{"dataset": "pictures of board games with random positions, seen at a slant", "image_size": 32, "crop_scale_min": 1, "horizontal_flip": true, "norm": "none", "kernel_size": 3, "stem": "single", "init": "xavier_uniform", "muon_scale": "original", "learning_rate": 0.025, "adamw_lr_other_params": 0.0013, "epochs": 14.8, "weight_decay": 0.006, "adamw_weight_decay_other_params": 0.01}
Rows from block 5 of a small image colorization model, named by matrix and row number. Rows with one number belong to one channel. Each number is 500 + 25 x the weight over its row's rms, rounded and kept within 0 to 999. All counts start at 0. Numbers have three digits each.
Before each channel's rows are labels from the 100 images, of 14976, where the channel reaches its highest value: "peak on" is the class under the peak. Only what is clearly more common there than usual is listed. The data: pictures of board games with random positions, seen at a slant.
# convs0: first 3x3 conv (model.blocks.5.convs.0.weight, 96x96x3x3, each kernel summed), inputs 0-95
# convs1: second 3x3 conv (model.blocks.5.convs.1.weight, 96x96x3x3, transposed, each kernel summed), outputs 0-95

peak on: piece of the second side
convs0.44:471469451482428506536489494509480431532517490460506527518506478514534519519494490501484496488474495505487482502442492463505472513496518483472472511494500474547463516537485455452443453498490489517475509525494525492531511510485526485501518482513525524501496498496497455514486490501518507465
convs1.44:521516520481510473515484501483521487462534551528519461478475486453516506479506484477502509514484491502498499494519519472502524479497495490534495512501528484522481501500523534528500486479509499443482498521512531535510505528538502514542559531500503460543524501449519445537515482458464509442

peak on: piece of the first side
convs0.76:498473545480485492491443531513491538534483502492493490492498539501513475494517487501516527501497464485482490446540495492510521511502448496527483519525481497468492504468529505488452547532524452473500502482508490478519512504535515454518467466467521481518550493480480485531454475533508484456
convs1.76:534515448500520482517486488511510472490510460486488511510509535489516486452488488505466486505461518471505485506582490506483528516478463513545488528511514503496484510510493531506485509555528536492498478491510473481463476509553501478519550568496509505473471466508466530493501515493507532532

peak on: piece of the first side
convs0.5:504531487490475470488509493512518537445518508518474467506504475525489497465498462477453512486497504506498504467482523479502511571489475464455473526517503476571509493490455492489522490513483451457499505529536511494509499494497476514506480469553508456472500499546465486499525520514474509498
convs1.5:508523458511448474486508495470477481451491510495523542449483472473528491524505476515491496490497490462496512516444491452510481487486517510496474542485521488503478506464464492494474501472466509454517527497472467526515487489522498459524510489495542510489523452526499500501467483555505476448

peak on: piece of the first side
convs0.75:500506508537522498493514517495491477501471516506553514462487511505500524500504482497517524520492511491496426545524500466524513516490541513439508487525509458513516510470486480485518488518562548494462504496509508491491479477469495491494486542488491476471512536542497539470443533495446486506
convs1.75:533479500509498464506462494516490464524506497480465505511480444506485508530496495434490462522489540449461497472501522510486490465490463475524509472474461473508520485466498470496484510522488458551537476545499513491533476515476467534508500507505514492494528466458516526493505503473452504489

peak on: piece of the second side
convs0.55:510527492512461503505415491510504498571489527504493458524454481480499466525495511474518508507547494512510509494453522487533511487458459485505529479512514521514459480484471511513490481499501506464486488509488468483502496448521532515545522489483442490496514474496512464521507483485507517463
convs1.55:492520495520465506508467515505521531469506535496488507486517482506517479537547485505494469521501484506494495507448499533527512479508528505548498499489509479531494516496524479520498492485507520501510505479504533449492502438553469489524471511485469543515503514461519411518494462481471484554

peak on: piece of the first side; piece of the second side
convs0.46:511447507525523520537517521491491488449524556526473509512455521524498493535482472508505463534510477453507462529535508486496490520527461459502539441516454508548506509473516497502485471510487502522501525518485489510486523446514496466476490541477483483497496527483529505505492490508509533508
convs1.46:502473501609507503540501522479476463470469511497495522455518493482488497509458506490481477476480461474502507469484462522521487499471517499461469453483515512464489479526501493481500483515494474514496487485510510478494457447471464500477503480523506504485510471441508479487544501497498496503

peak on: piece of the first side
convs0.23:484525448466536507520465491506530472499465492469494473499500494515508542488538480507467498515505539486505510503510507463578494496472518521489512533461526503539479479501495504495493466521516469495480516513517529504502562484490512486486469478444456459512483514500497547471511509520476489454
convs1.23:498486461551527517524494526497438480532505496470522485533499509571498521486501485500504469537526526488515514489523559493508488499528476466507502575489501484531533497510497495497536499547526463497488501515479499507458501522473496525497516484455479467516532484502486535479490507468507469491

peak on: piece of the second side
convs0.87:496488509525534568465504510507480494507459527525472507481478465485499497476497539471497495483518461487473497486481501522526506536486529480495542475462444532522496468458518469520521497493483495497473482475460486548483464519525499495484543483458496525529449485481496517524467497499499490458
convs1.87:491470503449479593516500520528497522501503542512536516466522505513499465549500504493479505518499494497492476509455508510522530516499465495515532439531497496519517530555525501459505481491460524506527520519500484485480471518513484495473503517480501453486489519476481514471488508441495500493